config = dict(
    arch='unet',
    model='image diffusion model',
    dataset='larger renderings of crowded toy scenes',
    train_examples=90422,
    image_size=48,
    horizontal_flip=False,
    conditioning='none',
    objective='v',
    cond_dim=192,
    norm='groupnorm',
    activation='silu',
    weight_standardization=False,
    pixel_unshuffle=2,
    widths=[48, 96, 192],
    blocks_per_level=3,
    scale_shift_norm=False,
    dropout=0.05,
    attention=True,
    upsampling='transposed_conv',
    init='kaiming_normal',
    residual_init='scaled_by_depth',
    optimizer='adamw',
    lr=0.0019,
    beta1=0.9,
    beta2=0.999,
    eps=1e-06,
    grad_clip=0.5,
    steps=7400,
    batch_size=384,
    epochs=31.4,
    lr_schedule='wsd',
    decay_fraction=0.3,
    final_lr_fraction=0.1,
    warmup_steps=370,
    weight_decay=0.3,
)
Rows from block 14, named by matrix and row number. Rows with one number belong to one channel. Each number is 128 + 32 x the weight over the matrix's rms, rounded and kept within 0 to 255. All counts start at 0. Numbers have three digits each.
# convs0: first 3x3 conv (model.decb.1.0.convs.0.weight, 48x96x3x3), inputs 14-27, a 3x3 kernel for each
# convs1: second 3x3 conv (model.decb.1.0.convs.1.weight, 48x48x3x3, transposed), outputs 12-23, a 3x3 kernel for each
convs0.0:129136114133140127129138149161161117168193152144146135140148112140229129124148126103092108085084106097083123140127149133146147128138144127144133118157161119124140117114143147105133163138124144151138153198168147133159172173094188197121128141133137133122108100141118110122133133120124113137114130145118127126114120123112122130104139107091067146142109160124134127079109132122103122
convs0.1:124132106112219144105118143141143115116134131111125123136128099103183148108113132150154130079122122086099121117141138111151128122136124095090103116066089150118103109069123128000096145101122141105120115059072136088116126169139098180134057087081160132158136000142195121168134145132146148153149182138142132138090109114113114138080068109088088106082100084161143123122115119142149151
convs0.2:176161084201226138177156112125120109160186149155174148106141140116175128131163126158162132147147137138135136117138133140160148135150145144132146148119105112123098152131148116082151101119161100073106035000039097043093141114095156100078151108112092080104074049091093074100161136146137093135129112125108096081119144106123110099165163156164122151164148149124124122141127132150139154
convs0.3:106099125138255076099062125128140132151137138146148131127148135118191118135125117128095116117066117131086136137130140143102128153142146131156143132145134135131118131113149118086152122139150101084139069022107125100153153149139189217166181184131134166130149176111108121128101054111095021111111097111112104098149255075149145113133123109117149121173140134132170135157236173121168128
convs0.4:137086108142217161125132132046006073039063109136138125164094144090001131136135145089097107079077102090116122132147136135131118120135143048000061065000067142136139146175160165159133114083106173159101130043079119087136117070075128127151171212190161143128123116121120130133147152120104103115121113122147120132140157139131127125109135114126115130103127126108094120118107111137142150
convs0.5:129105146099191190133186143117150154133192188155174161132090126103162180131162135119147134112128145127130145121112119110113126104103106143186194149217219122142151164128085174042031143070088149098109109049113123109126077070161066144168116142137151121115150073123154124144130138143145176173146165135134123129104090122128118126143132095133141117126134119132091116088089123098113123
convs0.6:146148159142162166144154163126118124118109115119112114128126119131127121123112115117118123112108121115114121120116124111106118115109119107083094095080080106100096155143100145118060145116085085062089074048083064050070069066091087084105142148148115145126143190156153173144107123112128141131126139123153141153148146150161153160044060051042059057049070067088106096109123118094106101
convs0.7:112127131112150108058058092157159147153106137132086105120163140128207169120136093139163137107112091118118114124144146131148151123130138111145115114134078112158104156094134200063132175141147110138120153137139132119075107093141105070100133065111109107155117117137148120151090077092153121169142137194135188144131221117089105069094095086107097096102140126093085070146121112100088080
convs0.8:183198167208223188192195172112106120116108127138134142113154143132187165124163140121117107134132120129129120117132130133150138128131120150174151155191174146160149150098089161091099170140135097108111084099110106123127146174172136155153123134143110120109130162125138149129115110114094089105099107121170161159180179158174159150161181154175182167166181164121126120102101101090090097
convs0.9:162148185116102138127112162101099100120140118114106108118145104135161105125153115120125119119124120111113107116116123110108114125115125119067079106047055168114110111077149083079173100122178124122084110080047123090061087076099085056066070040050140115171118099157129115174096132140114136145093094092145117143113086107135106131144136143157131145156122144109107119091082104105103116
convs0.10:130112141107083119149118152143144135149156142137140128115119117117130128117128128121127131132138136135139136124130129127131135133131138098119129106139139105129133111125120112122127110116119118146126126159138113143127060079062107138111105132112103114095124129114145147132118131110130138120116122103112094133099079121134113155144142141138142138139140136099106099102107102092101091
convs0.11:136187124196255180139176120122122122133138129138138135141135145138145142131142140133138134130141137127134125124137127136155137128137126131133137142142129148140133135140125132132122113110123150114131134109122149129142132120116124113104107096093114158113137198145113156119140119138125094117156124148120148112142173130106123088153162163146149163158161168153148162141128146154137154
convs0.12:099145119117134114123129120143182173115123144095072090107181148106200158148139142133134130112132127131158160149142140134081102128107132166209189154161177121126132157125128174161145163172143124090136124045078117106096156224180131145118141074082143109117125093153119147143144145140140120167131139140113165121130143130144131132112135137114098098140106103136153144139146145132116129
convs0.13:147133131098147135138101120141167164049000052095000005120192144074196119127076059138126123142116113152145121125116130128132130135127123138215192082206190092110119141088117181130114147130122130158139117240168119184174106156155101140122117088101144171128120174128122105105136125092177205134104113098146149121119176122107148148112128111096175154080145123154144162150142136160142137
convs0.14:117135116109083054090092119159135117188120100170138111124161123162238057140148099119122126159130093163127132131134106116112092135124136122159099156189118145138111071059136000000147079097137124135129179169154166111117131159089123127086152138139126152102162212137145148109133145124146134126118130118136137138106144135101106139116136135129135089129114105085122129151188153123129117
convs0.15:120119101129145124122130128132122140104093104112080096135161145152190156140170139140133129140129119134130119140136136144137139149153155156162158137154134142155156139139133123113106113115112139172160150181159152183153092084109075068104078064104110098078113112106116125125148149134144145133142153142110115113113123119113123121150148126155157141142151138134135131132132129121121118
convs0.16:094104100108125117106116111105111114106096106123116116125135132127158143126143128126129126136139126131136126091111104116141124115128120113139117139169134135135124145135122129089085102075078121122111122148122115135108134119142121102108114096107110138117112141132105122108144144115146133107132124110135143133145155150134141135147163127163188136137156120127120122122113114120121110
convs0.17:128144131135156136138147146148190167118137162121142147169216126175228158122125145096073092105079105110102122084055093067018061127117119074058116081058101110095121070006144106054155176186144132143161145130164132106124094101099119183137051031129135128139114100125159131120153106145142113134125126123097119138106142118116125094174128155083026101158116144075080112075082084117112115
convs0.18:111074095162204117120095118153134111185172125144144126110124121169228110141133112130101115116143144125133143138155125132177139142144123100148157100156154132162143051057135000001153093110142126141146108113104113137170155158084155202110119125113139145130152144120116154143134141119167158132122133114101101130131144104128141143112098120057088158115104127149123125145105104118148133
convs0.19:112061097147108147126119167148134128116113099133116111134172161121060040141104101113142129120147126132158141121138116123155147124159130104112102133167092121123103118129179100173211099103120128165117165184092116132110137147134083086106142184191147146129147208126117107092139146134132148130140118128128092121086051097122114146096080102128154169113170161108114135132116158125127137
convs0.20:147118117144134133149191158143115115164123115145132122119131127124166086120156116107115129108136105119113103134145137136186136124119126132185154131202169122149139120160172115172191127139141125144126115148121123117128118118099143192127138147121131089112119020076117131135101086103069039075095087117167162128163201149085075128136143137171183155147159148140091122123041048122147099
convs0.21:121142127154150136133117119160158131201182123152146122111150134158197113151142110131153144155167146145146143137120127142095096126114125118130127150149125146144130089063116025040141083117153106123122153141145138144152115146146151109110169105086134115136131143136134140130130136148135101139142143119145132129131119137140129128088078102039015085077081129125118115139140104145129126
convs0.22:147117134128114140144133141088079104103124128143159137150081128108000098127096128097093116090095121125141150122100122132078097139115116119093099117169160112154156149183155166203159126144129112145137161235163142156123136106110122067130125159150084115119132216153134146126111096096078098105116100117132123126149151116144144121114144144110105122120129138133156150118150137099128099
convs0.23:158093138171126115137140129053055119028000084095058083140073122138000099150129131139137130148152141138144136115113106116086105122116132141125115133137143123128130162202145146212151129135127100125153073126144110113124106118145113081111108104131131122117127116112127121124139139137146149134131120131098018107131007094148123127128138102146149114135120116119093121102078106119130144
convs0.24:152150132122105127118143121068024081019000038093065092122074122125000104141115157122136136101122124112125121110133144142165151141136109154166143128156149112152156131148149135167127139120112163127088095144103109190130146121125090091116109135154130131116136141118128129136121131109132148114136130142123144124150136115149130118104116115101161089119125103139146134121109107133115114
convs0.25:122126127159098112123122117090078124074007077098064101137128126135000090142101123164121133130114134122120121121102123125105119120134108131113124079057123107089128153186150182255172158195142087110168003084192104112135185130106153081096151128118099121189008120218116138154134134137124140158142128134120133111102130126142152130117089126128068117118111132146166155136124152160146123
convs0.26:125091112173239112147171127110110124134128115164155131114068103135123073153159127129121118125120113136131128117106125142128127138125132130139109142184145142155143147221180116213186094144153152191178116132119109108119108080110146097114158112107110172106160207083118103051136144111125087141123084116095056108134154113164185144132121076144139119156135127125138120138154138132142144
convs0.27:145163152149075129143111120096082114068036089126132144135108141111000123095088122103123117108132122123127120128133135138153103101112117121106111101062091114109132143142132148175140131131129146155133138203180152172116093114105115055109129127148123110132122160121118151138138140125118130115127125121092111111070012123112052150117153138165150143147105142096087110088059105102093118
convs0.28:106120140137044125162112104071097162016002097122075078149127139142000160167092121160119129182151110164144109088117109109139104097113088163122126158094095158115113172175122193222102143154113117120119000085150049130148110094152073087151122048106118087125191090081154124104119099142046087149140085128136156131127151169118112134080058099079114144081088100171144115128051116128122159
convs0.29:151108060132095016098121119127144145123147171122127145127090084143144126142171160134129134140124130138140137115131131107137133121132141119123119102143157121149149109138183113108165135107106152158143182237170136167146192161115142131128107153159117151128143167173125112136142112078161184154146168174147128111148086108122107119146138137148150143144159177121108139107120164101130118
convs0.30:158156148134116126134132147100097111089093106115118118129108097135157104123139115111109120118127129123116117113120122130149147127129126143135134107148140100112113143181145108124139128118138143137145127131128126117119146098108136095087120122120150093126116116110136099138183186134237255218197215170127119123151147133117115125120120128119110119136075111127132121143175152135167144
convs0.31:146127208127073145153103143128134125151151113147149100106128137124124117137145099120126108148163130140147120133148128138166137128134117065108092075146113141161127126132118067126151073099156073129085134199136088131083103065137095025102132065094114119144127142145125086096116129156091127166119105140116131120122140134129127132096079066149127113131057058124101104129101111141126116
convs0.32:138125130126108120130114129139137142143140147146147148122123130120119130119117127122124121124130129121130128130134130130132126128131124103111102119138121120128113109119118116125134126130138098120107125164137103124112128127130109115116112119120114113094135141118136130119085087098086086103090085105129122118122108116121109112106115110111114119104110109128130130128126129117117117
convs0.33:099086096103090093113086094147154139156165156154167152124132124124129116117128116115124116125133128123130124115126118111119112111111109129132133125129135130131128100076104111092130142136158142142150139136136145144149106081088089068073116100111101090119117114135137131154103103112090096106090098110095091087102099095101095085145138128161145135146133125110116110101105105093096098
convs0.34:130137127146158137132139125156164139175203160155170146117109116121125125131139136138147140148163148140147145149155149137148137131138135112137163100143150104112130105123139115125159106108146147155130155167136135153132086130088152205164112166135124158114157189147133147119118123124116119125117121129143134137141140140132126134112109094121118103112101095127126136127124133132131140
convs0.35:103116090127176121115156128139138116150160132131138120110102112113125117116132127113121114109123116104113108124119118109090097112106104112106144074064103114090120100089099083052091118095125126100113115091093129104118091093075120124108089106093140103129107074105149122148119121119127127116125112107135131133133136133144146146141139134133123137130114125115126114121132122117121117
convs0.36:119125123119120119128122132108099112113108113124120123125119123119132133115124126124122124126130130129131132095097097110117119111117110113133100131162119121133103142160123121130114095095093117124137129156148141161153141128119130117108133124121120144129109138120110118112132135117151144128132122114135132140130127141133130142117155153124156159125153153116122113119129118112120111
convs0.37:114112115109108108136138131126128116137149124121126113118113114124123120132136131126131130131137133122126122158155155149149146138138137150160188117128158110117144107119126096092122125128152130129121129124121132135121081091070120133113097111100136125128113106109144134139133129130126127126129130126137128139131123135144136148135131138129117129125108116136136136138146136137137133
convs0.38:098127118125187150119148146135149131113123094114112095164137146167020101159016082119133104123128099089085088140159148153162127133165153121082129111000000180036017120128124136172165135162161160165169130002076127003110113124150119079115126105131135138137118163146104137121123129126087095110123114126141127125120157112123158099094106122126111146137142160133139153155159166157152165
convs0.39:094132078173255170090137082119119120124120126129124117118100111114111121107106115112118111106107106097102105094083097088073087102094107152137164122079120148101127161177137192161130175170143134100146086038101124101140128137141120119114139126114116083126089025073157100123125111126133102113162131134114127108142168135137155122133155144146170159137170150099102100097106107097106107
convs0.40:133119130134121127149120138131144121150181140132143121124138130130169150114147131142144140148164154142155150130141133118124114125128120098138122127175154122154120135177173132159172124139154142185148154224160120165111119114120122122131117112122118178116176253176105150090110124115131135124120121115139126130140128130144129133135128125118108105132118111135125136126118125128121129
convs0.41:056074058084102076082106079145140147136129135138129136133126128136137135131135134111118116116120117118121116118120118122128131127134129107114114118130134123127126137124124139099106135098100129122127120122136114122131092113106093119108105119106114125117137147132143148145160155148160158150170164159120119106135132112132126110109134116127150133123147128147148149140143145141142145
convs0.42:139108192121055146180097175159151118189170104180170099107146108114176106117117095137135127132108114105112106129148135122127136109136125137126122149149142112123153115099167036028176098086140113134125126205126131110095134088135133087133124074112108029144094000141160104155113130090064134049115073092112136098142170130129154112170159156141134135124087135115118069150212082123147080
convs0.43:138148142141044128156163197142138123120049035043000027134138129120068056138038066128128132120124105106099092134129108124113107098117120110108119115084067133106085111135154140186197141157144112163155169237175182189146147154100150116068110083122133119118139136157103119151135125138124122162132156166113041125026000118094098204111108139112121155136166169130104122124067112126070117
convs0.44:132098137104077127131139148117139138145180166147168152154117121105136169121148136121132134116166146135159139127129123124182087115113084115120137105131162129125140150127097165082059135092111135146134101143137116126109112142169140187151147153113168138129143097116140126125130134135114171169146153128118136133130064097134079079132144143164157164140137125121067111089089126153163160
convs0.45:121162142126159112145125097099138146112146145127143124125109145132171165137132126130089110132088098140107120145140120111143166134143147098118155104133162124137128124078079124035078136112136120143141152149123138133161109117148074130173113171158137111099117121130149143125116116116126093050131138131182231126199228121131119112113000057050000107100083131128121139102141159116127141
convs0.46:128138133166153174167147161139147137167182163160171150127139121146253190137172142114108110118103129127120135134128124100069065111083098148150132126139126128118114144127131134051111132122136115140153119151164152127106150144140144158125124067100126130120119092113129124108124120136158133149135151145122145120105108112121125124159120120130085101147135157129112123083096102083090097
convs0.47:157183164111126100127126135113116121111113136114122129116091109133140135131144150123126128124138133125136128107116119146165153119126117154162152151162162132139157153192123160180122148149140133121151162175188144133131118107101130117101135121118151105123123013085128079124069045085067077066117102117172186171164178148124133124106116114122133109127111099129109122111107098130130133
convs1.0:135150101093134127121123120139096115157159115130129123105142146126096074151164125113174147099126177123102128133155121144116141117097117127145146103139112129142141129091122177135070153195121098194126083052172180106144120232152059119196165095131123208144074079188139101105122000106170155000085217139104121100114113146105079122
convs1.1:118131111103043103117142110136123128135087102135121128132081146122017079124120116112117124124209156114126127123136144076000164119111122119149126121135134115120121075165125091255169078088077122118115149155071108092154136154123118203141111119131121109137112133130129109127144113179104067067150090131144070106117000077138126149
convs1.2:145120110133112103128114115123115120119114117124135139127125110117131105145126101139150138160167149149154139113116131118119128120119117112112112126120122132134131119122120130142133129136129145148146112128112136137125136147134148162141129137125130127123127128118125124115104081098089055084112096110103091103087070090101096104
convs1.3:114112135142097113128127114136120114107076103129108120108131163108161159118144151129124126156224154129151143134137116134108147123108124126101132142238147125156153129105117131169130127127124110102109077217085113116130133114124114190144129140147165128166128048091164101144111098132130137093113117116159163165109000058106025061
convs1.4:126126110145191098124144129122130127115016108116145110139100137109017092120184150136133137138240145130101105117118121118250114133100130129129124140177136134106126127122134091101113134130138129129128164110046088000135109130133123172108131090126126101138117198116131114119145168133114000106141188164147170163163106176155170156
convs1.5:121114125109087096117125121142131121144030099121107113137132153123077102123116136108123127133255165136170153116128115155174130110141095114122128110222157131129145148135155122049134144108135123087144118255120126119138106128135066183120141116139094100115104210130109133122132116168101000131096148164169109082131090063118073102
convs1.6:165164156167150140161137122124119112120114111126118125117140139116158154102137136128136136135141142132143138149145122149149127136141114115128116125133122115119112119131132129143141130141141133132143141136135130131136132138133134140131131140129128120126122109117130122127131157143152183161128145138094061063072029040092059063
convs1.7:144126104147130105127149120105096113112122117121113117118132106151152124097100124153162142164190153145153138106103122127133111120110119146156139177206167139145136122119122114125117111100116106069127094097128116092120141147126135176121132132120115051137054000112147134150144146151152190142139121145135104151129063159170146171
convs1.8:114138138113135139111119118130125125124121119125126127159146114189175138172161134125126129121121130125125131125125123132134130137133134109117114109120120100103106131133125143149134144151135126154132154185158135142128127134142129132143132133143106108113101097106111106116145154146152170150145154140141139132137127128130127126
convs1.9:131128124124120118128131134117116119123121121129124119125119118130117115124118126133145134137145133131136128119115122120109110126113117132144136133145139125131130107090096092063076112097111126168120148197137118156125175179175183188178168170170137137139136139136128127133126119134117092115146131149135141128142155148134149141
convs1.10:094125165090137178113142165174173158180171155171167158143143145137155157151159154095090105078073092086080094132134143131140157140153166095091095080069074094084086113114111116121116115118115124120118124137122133140128113120114125136129114120118129123130123114125134128136123119121116111114120115114118107115101083097105088100
convs1.11:127139133134145128131127115141151149149165161149162159141084028209153077174140084114107108109090092123106103116109125137137145178192189081076104067049083088070096141149143149157150148154147142148135157166142167156136150156149161168158155159148046013041021000013045012045148146148144146143148153146100096101113111114119117123
convs1.12:136144113128147088122100113123114123104076119119117123130142147187165141118137133125127135152173135122120135128102119107125135075103141130134131147147129112118127138147158096090151173201155110063123174255109210181080123108122130200119104096094150081131147154138114061136157168163105049146118229158120130124185230156123122144
convs1.13:105126133109141147106118113118120118118123111115112114109110103146136124142133126132139146132134136129136128103091129113124120114127119149157157154152161153154151158194112208239117122113079072038158168158089145181141116088187072039119117111163124102182074048121132113142144176126152238141108121124138113126134134140131137132
convs1.14:136164076098143000143158098125117123152189135124116138103107101175132116126108112132158137098038141115133143127119129116097092123127116132147131116084134135151130175140128144130133165148156132141121124255165119132140164095152101043119151078153158109116127132116123126114157126094180255022144167087119167115130221151126160118
convs1.15:149136131147136130140138121141149142139146140137141140129145151133148138138138128124116116119111113133130130121138145121123130125130123110098107093080095114102111131160131155193157125147129120116143137109143143115130119100111117094109137121128124109117119102115139125133131156143138163154140143143126115121120103111135123121
convs1.16:109134162085090134113151163181200170194202169162175175139110114156140134157155157089055082072050061097082100129116132108085128126133158065056074063048071109119108132144132137143131127133126118101115120117104130119117106088105097078091118098112121113132107108118121116131117146127114126131122133129156156166145139149152145155
convs1.17:140142130130090125133136114123122128131139141128138130130111125119107146133112124134138129128087106128117121124133137124060108119133126130132123125136134135119128106130127122238161112137131117139130067255101098170107168137146121008067164092118153147162130015075153101130121099126128255184147133142162179141117140069155125071
convs1.18:134079145163063238139095168113111115088076092096111108118130106105000054130052059134132129167160106151164158117122124103143204133113170154153149179197135163166164138098121140132029138152089102055158197255255116099087117072092113164096112112102148107138105098113125120131137140148100119112153096132116133125099120159119069106
convs1.19:120126169136199200136157186171182167182196183165170169162161137243255155216162136103088105110090099105094099118128136179185187159173184045029049047042031047023031133137134118111120116115116130113143074076146143174163125121120135134133130128122116124118129138131128139134133153126118114125128143132122121122125136135134138134
convs1.20:121149118130098148121121128113115117120103122123123110177151139102000057177132129130141134133108129134129140130119103129125163146125126151208148122065164121117141131129107162158118145142117115146121102222109124133126147133147138103118151120131136119116152114121144153137151161155139028132149123146084082062161255129157218127
convs1.21:138138139133162099124133118124108114107068146124119127101164105146047130101125129127149138143187077129128117142151142126137005147095153129140133146160130127127140164105136085031178118138180113187139155254090114111144096151092163188040114095132120150126140216036116111101154071121131001213123136164119153150139188142138129100
convs1.22:126114117141139129127111097123125125120135124119110116122104114144225122099120088136129133144107123139145163129121124123172106127060139134138137144111138127136125167080159107000119173104193122141130124147110116107150124105136132144131149131159133109132123174117131115133125154123136209137138178126136124137136056091158123154
convs1.23:126128132123152042116145099123136132125158138141081142131134135145038142092090130134125130133156136119127137134101130151051141123060133129119122144167128113135152135151131128095162128105146120139115158071155134121122121129130181080146148119129135136125140117077129148108134150130121092141143118147115142151215046162156105117
convs1.24:128140134132079136137124120120121129123180133129131129131114124157121123131145126130133128127050113132125128115120121134071125135141122132138138118118130118132134104158117154130162100145111163138117094050129144131137182113141141000117138146142147151138147000125131128135104153140130130114117164101105109121106082101130123065
convs1.25:126133129099041030138114116127129122140167122127117131127149125195224116120179101127127134110082168120129140128096129144020108135078126128126133130110121134147117100164134103146185108134125136125150153000171141108127114149114115076169117140122120142116121088182124131132132155122134097082123156119112142106145133120122186122
convs1.26:124082134172032136136093139118108115111114116130125133142170143135214137155230155150164142174198161142130132120143133119119165147139150127142134141124123140174151129119118113140116091122121120185163024228157098086099118111119094159085111079084154094128121049073167121137131110131123179146107148132159186164118094124100041075
convs1.27:113130145113139076125095126130129131137162118130130142140153131110112166136134132133134140130105142142151143136158138101184122126103141136141128123030147138168135122105140129066147142161161150196137096000109168132144134173142137069133121154133113174119135174140117129099124128130140113185128147126117173106098088127101102107
convs1.28:126168116127124118132128121137128118125139135128133131098138140098020105130101135101142133109088147109119124129149138118133155132112126137132118116128145143122126128120084147138102139133118085074165211000137111099136099164145134011153132134130112156124136095122141145107126139105084183116123114126128098143128085158114141138
convs1.29:131119135024139123159153152120110134194190104153111130132106097161120133169188102129129110036168141084069133120167120120094132181147167121113113085180149088076122112122141131110126135151147160186133107044158168031151099113099100113144160140151124121102166157092158140096100114147174059132138202102121091088121058066137093106
convs1.30:143152118130185127130114139113108112112107114123107122136132125148153158112093124147160134157134135128137136130132113139206098102125121134114113143181124146170148125064120070000056163127130101129118116239110114121101124127123138140133123139129133120123137144120127130122148165152144103185147170150142186155182239183125150133
convs1.31:128152137120185147139156131129123131130119122132121129140144120164131130125119128133140130115131134120120122125106117128122134139130125133148134128136131131148136135073108098029084135111143098169124097078164142093099118131109107101144137113124141159121120131154141130135149197152201255191126168119176255175246255224187244170
convs1.32:110137156110143163124146155135129122133126117129121112139141134151138135155136129122130127125136134118129126082084092071072088081087098129142138122129131113118120108097117092080103109102116139133122151155134122132118094110101110130117094114109109121097115131106103120100154164166166185178161166164228240213246255230222235210
convs1.33:122144145109130134118133136125118120128123122129127128137128115184142126184153131125121121116124125117118122139133138128125135150146149104108114108111114113113115118115125115108123128126131134146129122171146138166141132143134134150135123132126132140130142160136124135123123134130127129125127132131094095090103105099099102094
convs1.34:108135128102145142118162155142144149154159156147149155142097063214178112166140094108104100103104098097098095095114151116148197143187205065044064068031050090064074075073068077077071070067069121129135106120120119128120134142138141152146138145141132142135140152143136146137136133133124117123134121135158153164148142151151142150
convs1.35:222126051235132055203120092085100118097114136110120131113106191012040133070084173199217183215221184196205170174171152166151125113117103109073085080041060095069087105104108113115115120110113166154131132146119130139134102112119101111117115115105125135134140155151133144140086054067058050056112060095058044056037030037059045062
convs1.36:097112183094115188128147180197196167196188157177173149139145180123144185096106150074061089063046079080061094150133139120097118144132144082074091076076088111111107143144142136133134136137137119117119132145140128125119072067074064065065069065076116127119127147129109120113094090094074061076093088091102088097091078089099082091
convs1.37:142119105142118103140123119114119126115120126124128133119125125113117112133135130145148146144147141137136134132135132139140136130133130105094102099086093099093101086095087092101093085092087156158155139141142140142144134127136126116127137128138136135139131129137132134140101100095102101097098099096099100099097096096096094094
convs1.38:130145077107204116126138114142069135125162151141110133159181166086000111136159148099144103154253110093105108202229139152214107118129133126133146154157121129119132127099148140090132137108144082073119090108112157126157126180125138132125135135115125164121131155121125119137139044134143000128122128131140100132140061147118103126
convs1.39:159111085170058041159102087112122123108123129116129132120137165106072143143152176156173159198224179177203168104099124083057097083054072115116107112097101110113106125148115147185144118132120138145141143148125137132117117151136151204161115137126122101134099076101130097119127139148135135145127117146155160174175164185185191187
convs1.40:032113210019124239070136196161152125158137102132125102141152109220183129164172124084060104052038079071050088107104112090119144106138143129128138118123129139153146131116122132124117137128129131141141133168153141154149093076088077071074090079099134150130144163136131146128133148145137150142132139131107100112095075089097069092
convs1.41:133149152143165160143165160130130128127127125126125122143127119149135124141126120124126131125130134124132135135138139147156152148159153115114114117118118111111110121128124120126124115121119134142123147152134133138125115117124118125128122130131109101111122121116125128119143149138144145136144145139145145139152148142144139132
convs1.42:119141143143132129127141123136137137125131126122123125119137152107072106094095128118123126117112118129129122126111111119113115119112099132145142126087116115123114118119110148168146135154152128139153081112135126090129139111130111092106134107122125146126129201156123159135134142134121105105124095121143209172157239207136192176
convs1.43:141096158148177150119133134128134131144129120130135130099097138165087146134125121144132141142117122146141127116146110171151121125122132132162152147063125133134130156131138118107112128126140090037125030207125107137098155115133128161134126132128065126117138179115133146137164157130137081141142119138092084129087139102133132132
convs1.44:141137116165216149138143137100089137097181128130121128149112113206107147143137160162160127156057109126106130125163128126078132125126131138144130209088112108087121075090122083193160112161155147138107096145138100139109156131154099072130132081143103131126117197154124178131084110130114192141073134139097116145131170122119150152
convs1.45:147098139157184203149149156132124127106137131127116121118129120131194125152110118127130123140127124130120116119136107128216116136142124133131133137130136144113101143135139163059076160092120124129147050244171149109109116093104091168131111080100142114110055181164117108147108118122149038086132101094104135105058234169050192174
convs1.46:124119144133094149140142134132136127140150121127124136131139112136180103116132105128129124111097128125144139114120122104195137113100138129149131128124138142154132127125116114143116127133124113141100146212103123083138119099164066037126165143151152108156095038131161169153091120124069169110101109106156151126143078100151145125
convs1.47:135099133145094127131083123142154150148162161137135131114180159131164176143202180125108110111097097104123095144125122164138126158137132081062078111086088007000015116131124124143135119133128141129117138133118134097106113117106116132111116134113134130127140137141119109120109095111121087117120101116134141133156159152143144137